config.yaml
image_size: 48
crop_scale_min: 1
task: "denoising"
widths: [96, 96, 192, 384]
blocks_per_level: 2
residual_init: "none"
shampoo_beta: 0.95
precondition_frequency: 25
grad_clip: 5.0
weight_decay: 0.1
Rows from block 9, named by matrix and row number. Rows with one number belong to one channel. Each number is 500 + 50 x the weight over its row's rms, rounded and kept within 0 to 999. All counts start at 0. Numbers have three digits each. After the name is the row's rms in percent of the matrix's.
# convs0: first 3x3 conv (model.decb.0.1.convs.0.weight, 192x192x3x3), inputs 56-62, a 3x3 kernel for each
# convs1: second 3x3 conv (model.decb.0.1.convs.1.weight, 192x192x3x3, transposed), outputs 56-62, a 3x3 kernel for each
convs0.56 096:566469518344451508535512469562512497521457560409479486461561480477464491499502482439474454513476606570512525501551572362428403494442550499435487470558499428554548485517514628477459462571592
convs0.57 073:443491437410528465622546462554551550437529511461513506492482379469545515513578560422409460544552533484588413511516505431481510536509428469516538532532482521470507575521397498571491477565466
convs0.58 162:493498484486458482475575535533526552490433562591505478510548530482502494480487464449544521492385423488536495543509543562644566567498507498467444430669546416401551477418530482398476473549523
convs0.59 065:594352539444498506614322547502571543416401518500532466517557487527581475473522480524534496526506496523527439516461494565533538517427456515455510477515448485515507473535472512506483499506479
convs0.60 084:569507409442545534586452419495513519554517475471553513448599599489385595539497457483582607400503519519539513529523488497475434493493502532475502518507441528486494538517497502461527470496467
convs0.61 084:602515417372413595589521474491552427573551432505561551505463471477492526482578463495577508562484568552532521464490579504506516571510537510457544530538521607522398468520528496564528425388435
convs0.62 122:512501526425497505553493531528561493380439499446488514505502522489531493487477496528509548514448480439479522576561482527481581461397511450490439428457518348470501459553580435528536508476490
convs0.63 078:480598454498360453479410601557505491487530485454472516485595437459506566510514440464437493499551470480619537559553499463423547483519507526512531518459503519516515521500506477507467508499529
convs0.64 131:480452464582659495451430541482496468521561489435465560465525473504507494459521475549460531443509517496423540471522549516385553541540465448507498526390637658465404552483559424489595490509478
convs0.65 079:440536571486445435532428520485453545513516522448497552515553320461498650450546484513465429554503488463567539545491488555534478487467538472487513511519539498488462511483476466494463486506466
convs0.66 083:519528403578451412491447567480539497540499479519473508548580620423439637462429506422531549557525492448500619548517557485510474437504519545497517476495545471514504532599542444539495491542529
convs0.67 092:482407514501466539523448522449539515538462505516490513487560367498515635485483450559472487530489480473597577500473484496534477481473572500488507496488485497490517549554480476512475562495475
convs0.68 074:558451472451408648499469504490509444486462496538576522527523405470541502464669474528504437474509500441474432522483448424527489509476487462471532551469468524416532514471495485556452528488503
convs0.69 076:463548457423500518502517404506499373437493531539552517505437496492501474492456487434540440555424463484428509560488509464468481549501550523490502456513530412472543537521479626509414507410527
convs0.70 088:451535575529504419440638428500529505517475516526540547443493338517392744537521449506463466497462475428542589492456479556448554511447580497499525487541478524465476506538504465473545521488442
convs0.71 070:516525448486365601431487510498518500456560530453459527516495526450647367459530530526452483542490461580559432530500532521472518485515465515467509526475502510487515549486568485546485484482489
convs0.72 076:599439441491514651476441505480532444511505450479534494436574478506465469509595522526617519464546463520531501563440520441488483546516518546466517446456490546512512484499527508562469445498445
convs0.73 120:481536549428528483571489503523514549482547571446465524534501498513508494512511462473497497428585487497523462452546570590450292486445481484482489532418456526560558479467428491580518559465577
convs0.74 139:479541497538504497401570501619566552646447450490496495502585505553455539434498463448550540459447437432508491530458514490452499485518481433425522502533517443505396563591491507367523453456518
convs0.75 082:568384523434537581524490462456586482489547474519460526470543470519527515567512463455586523424518476523550471425550470490453477503497447527465431445546508508465461483496531473487376567490433
convs0.76 073:502469531501567520408481491482525434528590530490537565493494498534435487499575497524529535482511419440482551545409492467467560473484419539500507556480491513499506453498504522478539426509527
convs0.77 075:524543471452514528509420494469513485470545535484535542557335529458617509485540443382463573513526524474559453512540499421537506490516504521496494473543477520453524544461596492553473550467433
convs0.78 080:525566456408547570461387575478483452475525480512499479597314450402741485472478486513459501512517507522575476521502521469487493543513549463511453486520492489504489470483504433471463443517440
convs0.79 097:530468564415483494464533523444526499493467531447530430473494476515511535515513516536523509588575534568469400491473491620618608520481479501443529576417490430513418456434453539479521453481456
convs0.80 075:510540491470433535462441511511524488475524486467499477466481537514686431455393526474424508550507491541573485549496548506508515481476450518491497504540482483487514485498479493496481476516454
convs0.81 079:498468441504473580525384590434584532519619547506477505496524486500507485522559485520540559520628534473512541492459494485473509460529457493477466502464500449479544574495456480593539479586554
convs0.82 098:478530486514493498516521520576546484603594501480507519499535515499492495494537510580508526365445508573531516535515542388404387355505558389481509510508467498499484554457486644458507568515551
convs0.83 130:534473566492444532538516527378447509428497443448505501527493507532523472503441530585458494541543457459481542421551462514527498461492585471422465450468536459386480489406448356543481440468443
convs0.84 113:509508495515595479512499475412441528541632443612684481519542556492511472478483501611377494439439521457511517368506462488494464381395478503545511561515524401457488414444496455650509455475450
convs0.85 087:535526534428471482544395541529465537490526451547544481506470542449643471433438462462410517523552454539601471480460536496495488541571520481540501472481457487485574451478511513541473506528464
convs0.86 080:471497566466333472581530508526565484404556460523494535445627468579520561471386455466589542520514426561529525463420469518532481508526508531515535537444477490541482515487461443591559544486502
convs0.87 082:470521496540504587408519517466492540512522490519461531470502400514367540519457520488467493507393431423477512505522523532511524452550489471556485494512482419505428489442469459491466500451513
convs0.88 121:479537517510444410474567486462437520432503439552494451511491509481516530529500505458504538435479415476516520576489458427573555456409471531545501448469556570358545453483471444607479586546456
convs0.89 086:473491442473507510416543459516454488560498512515466463492509493524467484464617480495535480510581507514494525566519514571521523517495566458459441480478465399520500437473458538409481511554532
convs0.90 189:487459523496516550489526530548510540475530467573489512507463485491512529523507515618433481455493514543412538490546544470374415577469497445533539688373396597475469580524499460490534517472452
convs0.91 075:465494493521531458425565418511485495530484498529450508509459544539418616500480477560461488457468492487497581544521530537518514475506573477522501480524465491550483532533522545464505530489524
convs0.92 088:498543491525554474487497541413412500512665549488509572473485492572453489490531476453464474433413459524514529530532467464550433607483475414571507469591533530461472459472494478386542483423468
convs0.93 072:497471504533460464523446572453463508413502525442460478497467466553581523509499534481410548532460502602653493548492481529419482542479458456510478487501479447444425535462472527439511550494423
convs0.94 082:595449552389529535589427414525521532457478353483499506470524443527507498492512550556550429507477526533544500444430460500482453472383494495422456435490546499511488572507541580502517542605518
convs0.95 083:563554501417438534477465523542516484425550445478517499537452454424684437556489465466460512566510469518626445551564489528479499531460478491513508500471491498492543483517499466463542518518434
convs0.96 069:577358563486470555512425540476569503482522451459454538453614472514471453464617525504546545466499494548551463529524515490471528470495537477473474506472476524543507517510478477538478521502476
convs0.97 071:460477596456410512522502512495535543535507485521501437479751478521376425544592469444527536494531446468607453506544524505534499571513538489460516504545492533517518439495487543477527497552436
convs0.98 155:521549506428553448486573523600538511502537501391483598516527523535526451558530502432481567470484496650490499510510523432490550417451499446521555512505487505492398504501509581495473389440485
convs0.99 074:517444494511349418447469566490521472484501466497480487510464505536562522451470500482542511517536494544566464444560543503458473487533572519488448489499457629567521474586464525587446531464556
convs0.100 073:519518417490420539539473526490501460455518462462535541500526542502611382478428535472505551551495537484559426526505516488480457499499490491544510532558510509503489521469422499503508487473454
convs0.101 110:472508492528511511518500534456483479534504527498507508483519499487502470474528514558465506521504509578470511500565455501463487478538498483390498472444450567463533420449519453618491486521470
convs0.102 081:507508386508500466504465534431518472540537517382537488489496499512515472523476542512467556507382426480463515452445556508508538550549436469554550555585555502442424394411511527473500592515503
convs1.56 125:433504523418450536451648499588639489571617435579555508482466501483486544481452482441494546418488473480476426513523495497550547504495426511505508460534515469498460503410560543512468575543597
convs1.57 074:342348542626538538622729435496492468524513502457525489476446519449350585462498529498476517496490502528546466540513448590538425475492462486446529503469455516513532546509540452470455577502529
convs1.58 107:427393532545450433443603471509556466443598494492447370575510520532518523438450614476429426536641522466452517536503460462523468503595535471463470483522551515551471427483546496577499444516517
convs1.59 065:568439414464708541456613573464517493484455502436528453459553485540480525526307522538498497536473534459480478456511519459462436535489424548541481485482441505491537530463554518557422482475524
convs1.60 061:523421526436487589639653504501485499477488492529549490669501460498576546386464510496465527451465532520539459445478495533466489523497455480467520469581473535481578476472548459489470543472569
convs1.61 117:528463506589603541579612484476468520484401450551497391522545527523493552516517487443402446395493471419491468522471469530608486467587575488432510551438454466484434512572538437477544498452540
convs1.62 134:487421522528532506455518562467458599329432592406428526497496405478532538545568489542536560433440477439511489520488539456508491483459462558532558473505467523464513519585545486499546499487541
convs1.63 079:433354501607561561556711408544471487428514503533537530545369505446570514504437532464576501486483525505477490497482521522497468459526445565484481442549510516512510562546512506510481509455532
convs1.64 140:478459493527459419490548372499490509630599494589584517450448483478464523454458507517498512503420559546471464546477511551520402510523520450529544492440474557501485499531504410492469458417447
convs1.65 070:359501488774508529491561548462476472527476458488535527531459489376465490438501539473526537480488462546490480489494506561552455493456434514488535552539501514502469558509500467426521575493486
convs1.66 065:331509510705518424611518572456523434548494531564448511569438508440546552383467597475440502498500490552538550434522499494478481487484576469557427509526518575513458417529564495514437507427536
convs1.67 069:355498545728465493526584444430475524506535479493488473486531499405437533519394516528462493482504444478501503433517514487502518468514479498495524439506479504525556521511527495460420482495579
convs1.68 070:511444474397531531479669530528518494465509514496488505447529481550530570530378536513458435573534583459514504438479493494530553439482454511488487481550491517494510519472516432527533496546435
convs1.69 096:480537473548595496455552565484474364501482492457476520545474539442496556497611572508569572588497490511471468458520519486511504476484508535568449498522511529451477539556491461448341609555456
convs1.70 080:457415495745408539513481495517539534547531526548549560518514442411516509510519529444491522459496520517468494411444492530481479465532538530505483446518474475474435498529559431520574513620516
convs1.71 076:476382530462699504537668431461446441450464515500541479527439510480427512512434500547514539462467506560546478529520509486449436481533431555532473479513492504563505502498555507546466478508567
convs1.72 062:541410520401583530432716509444468477469506516539487563531584488492528484571458564507471510549524534492500491535565487499434496461516480567496508534474508442429527463550555532427480479528524
convs1.73 137:394392526398403511386445489500460559516316547557426468458483480486537461461467453511530518437375459455480439481543477538616524480505494476554487469565503477485484510590511525393584547510473
convs1.74 105:427373579440428403418536558588581503407522410562499461513511534430435482436434624515516442539539535508473490531569527512534507540576434515506539404496480480491414543506427539623481547467527
convs1.75 076:483544525503465534507688474440453427549432528480404478482531493431479468559488518473411493460501478507569512409482586503486482586552533449474578489510446465403516516541520460340443476513445
convs1.76 116:460354548565685482497509439495471501432493391448482556533454504528422518493509488459438549422529443486450526501482499560559515532523477511472507484514423523525519528479550488555583550537543
convs1.77 088:559404535540831457596602584446410482399452486394495524509480457493375518483484452539548500494427508441516531558458493531501422453494507521522474502511437486483548501513524539475500503496488
convs1.78 081:479394539399744399451509494500506483451492455485551515538492513491323502449455466499517480486500498499552572479536509459506545512516467523496493493501485510484556502522468494518480488460521
convs1.79 107:567473504498511535455637419564536518443379458525509535494398466558627500545496579569555430456508402467506436564486554492439504549474531521510513413496528513555484489475526464452474453486535
convs1.80 071:501352507453744538562638471523491481494553512484537525523417538502475542517407525585475462441482501495524468577514439470502477466508478558469478500516491468553512506509496506457515513487533
convs1.81 093:498491567477493515609461486469545545461389511403451462533481502480496584512445548504473430472435512544539484487463438429561499512512561464480566414509497476503564499504507467489478502505563
convs1.82 123:551450560384452375478397481488510495513493411539522477513487481466441464437420403468482592467375469496454521520550484498604514497540502500492536515511457525508494444526557468479555472492435
convs1.83 129:428448500514432556558522545479523518557516560554584615511543479515601561546621554543522470558498542551565550460522561524553435453474424489551549510502504496490523533520618496294516521550494
convs1.84 109:466453376480485444487506569462429562484399593587520558515460502443419468395402432479598522513493482490458507524531430554556494533549495495504476542501498492575550512505511459503528503543493
convs1.85 070:573356553419810485541545485492516503509527432578541500504500516488417490512450513558502510522476473430522507537470498495537510487454479469589471537480568399571464480489463460484484484493527
convs1.86 073:422515463654468462571544480368563534524428471573561443533447495437484497472453508504400573470466539501555566477505464548500518499516429481510483468430539517593508473511512499530490505431538
convs1.87 081:393472462663441512596468462431514455475494514580577489522452489394510501477495496450552558587534421502476479498511503506498514525488505485562484492424488555499426392450471498505499552469515
convs1.88 128:483452469590501319602459374523566485565572503499461521510475494455464498453488446512445492470465489480466527510474517552495550513448491462496583457424482457439418501456446546428546488547538
convs1.89 119:580422546461632515450563506510579509514493450507476516552510493532436531519498538451447533496508527476487478576534434383534451508458489563582443480466417455494518329487521524533509450445427
convs1.90 092:288495439455547489585503533495512481502477527482570502550443505386497543399550581570619494509514459531485491461487490597613556480463476601558420533526449440488520534502425473502607526513471
convs1.91 074:401499540768470515729406493557507500543507526511514506483488505467510485425456519497522509450566481533432499430527474465460476533526449495540551510483520519545447550527503492532552525595555
convs1.92 114:467416581472546592545599543477493487476542481536373490495475547518565468526535535517494478514552427475484491419472490480469457488477436511489533490518503493473497537497498434503461503494442
convs1.93 090:405480541572463480516507501446451483388505520411446492455461523498466499554408533521505542532464489425455407464501483488509438408508534502457573506503504507544603517553542495513479503494492
convs1.94 096:504483550432455466512586464536613492497469461604487423555506494481543488485474532464433468483575574510574521498542395536570551491546486441549535499408515480495466476500480485461446449483442
convs1.95 075:498351473407624526515700475497417477478540525528533509561429499492469464435422495586542485460498510504561466512539500525505456509489493583500489411491532495531529458515491512497446548514537
convs1.96 065:498477508470454511424785461488516469500488490444543489507473505498532465529413543584491476471536552474533504505500498483509522545495447544505483483462499451548488523481464533476485501527499
convs1.97 071:515447425466444656483724514475486459509484539588537494506495484505483448533362523475517541510511538484534459579520533470570525486502439517533512499414498508531489512430542462524457549512508
convs1.98 094:480354401630480489553515437461466583492474547471471509533524440427490538463402603463523457492510496505564458473538538451537616535523440585484505368488602437558456498528528494540443553506508
convs1.99 083:419439529530493504563568512553641493550416479472479400457511503458496518426397570532455498460448513549508531545493444456517569573504540436504542553466539552481544495464513487452460458553487
convs1.100 074:470336574377757499531540490534452461513500510440572485518466525459435515461423461534447533428440545442507457545546545557503462499571519497522475499549537490523489473494477521489517494563492
convs1.101 150:480474475599310452522470441565539592568374501629557506514490455474556446438464518504506457457518511492483514531511488525518486525513517485531486492419443454469512537538456451543512500537499
convs1.102 113:450532545578542529480528558432460577512442293551520362435429477459482551561477511577498498452484539499526521410479488507540450568500435532460507516510462488511482534470510506564505536544558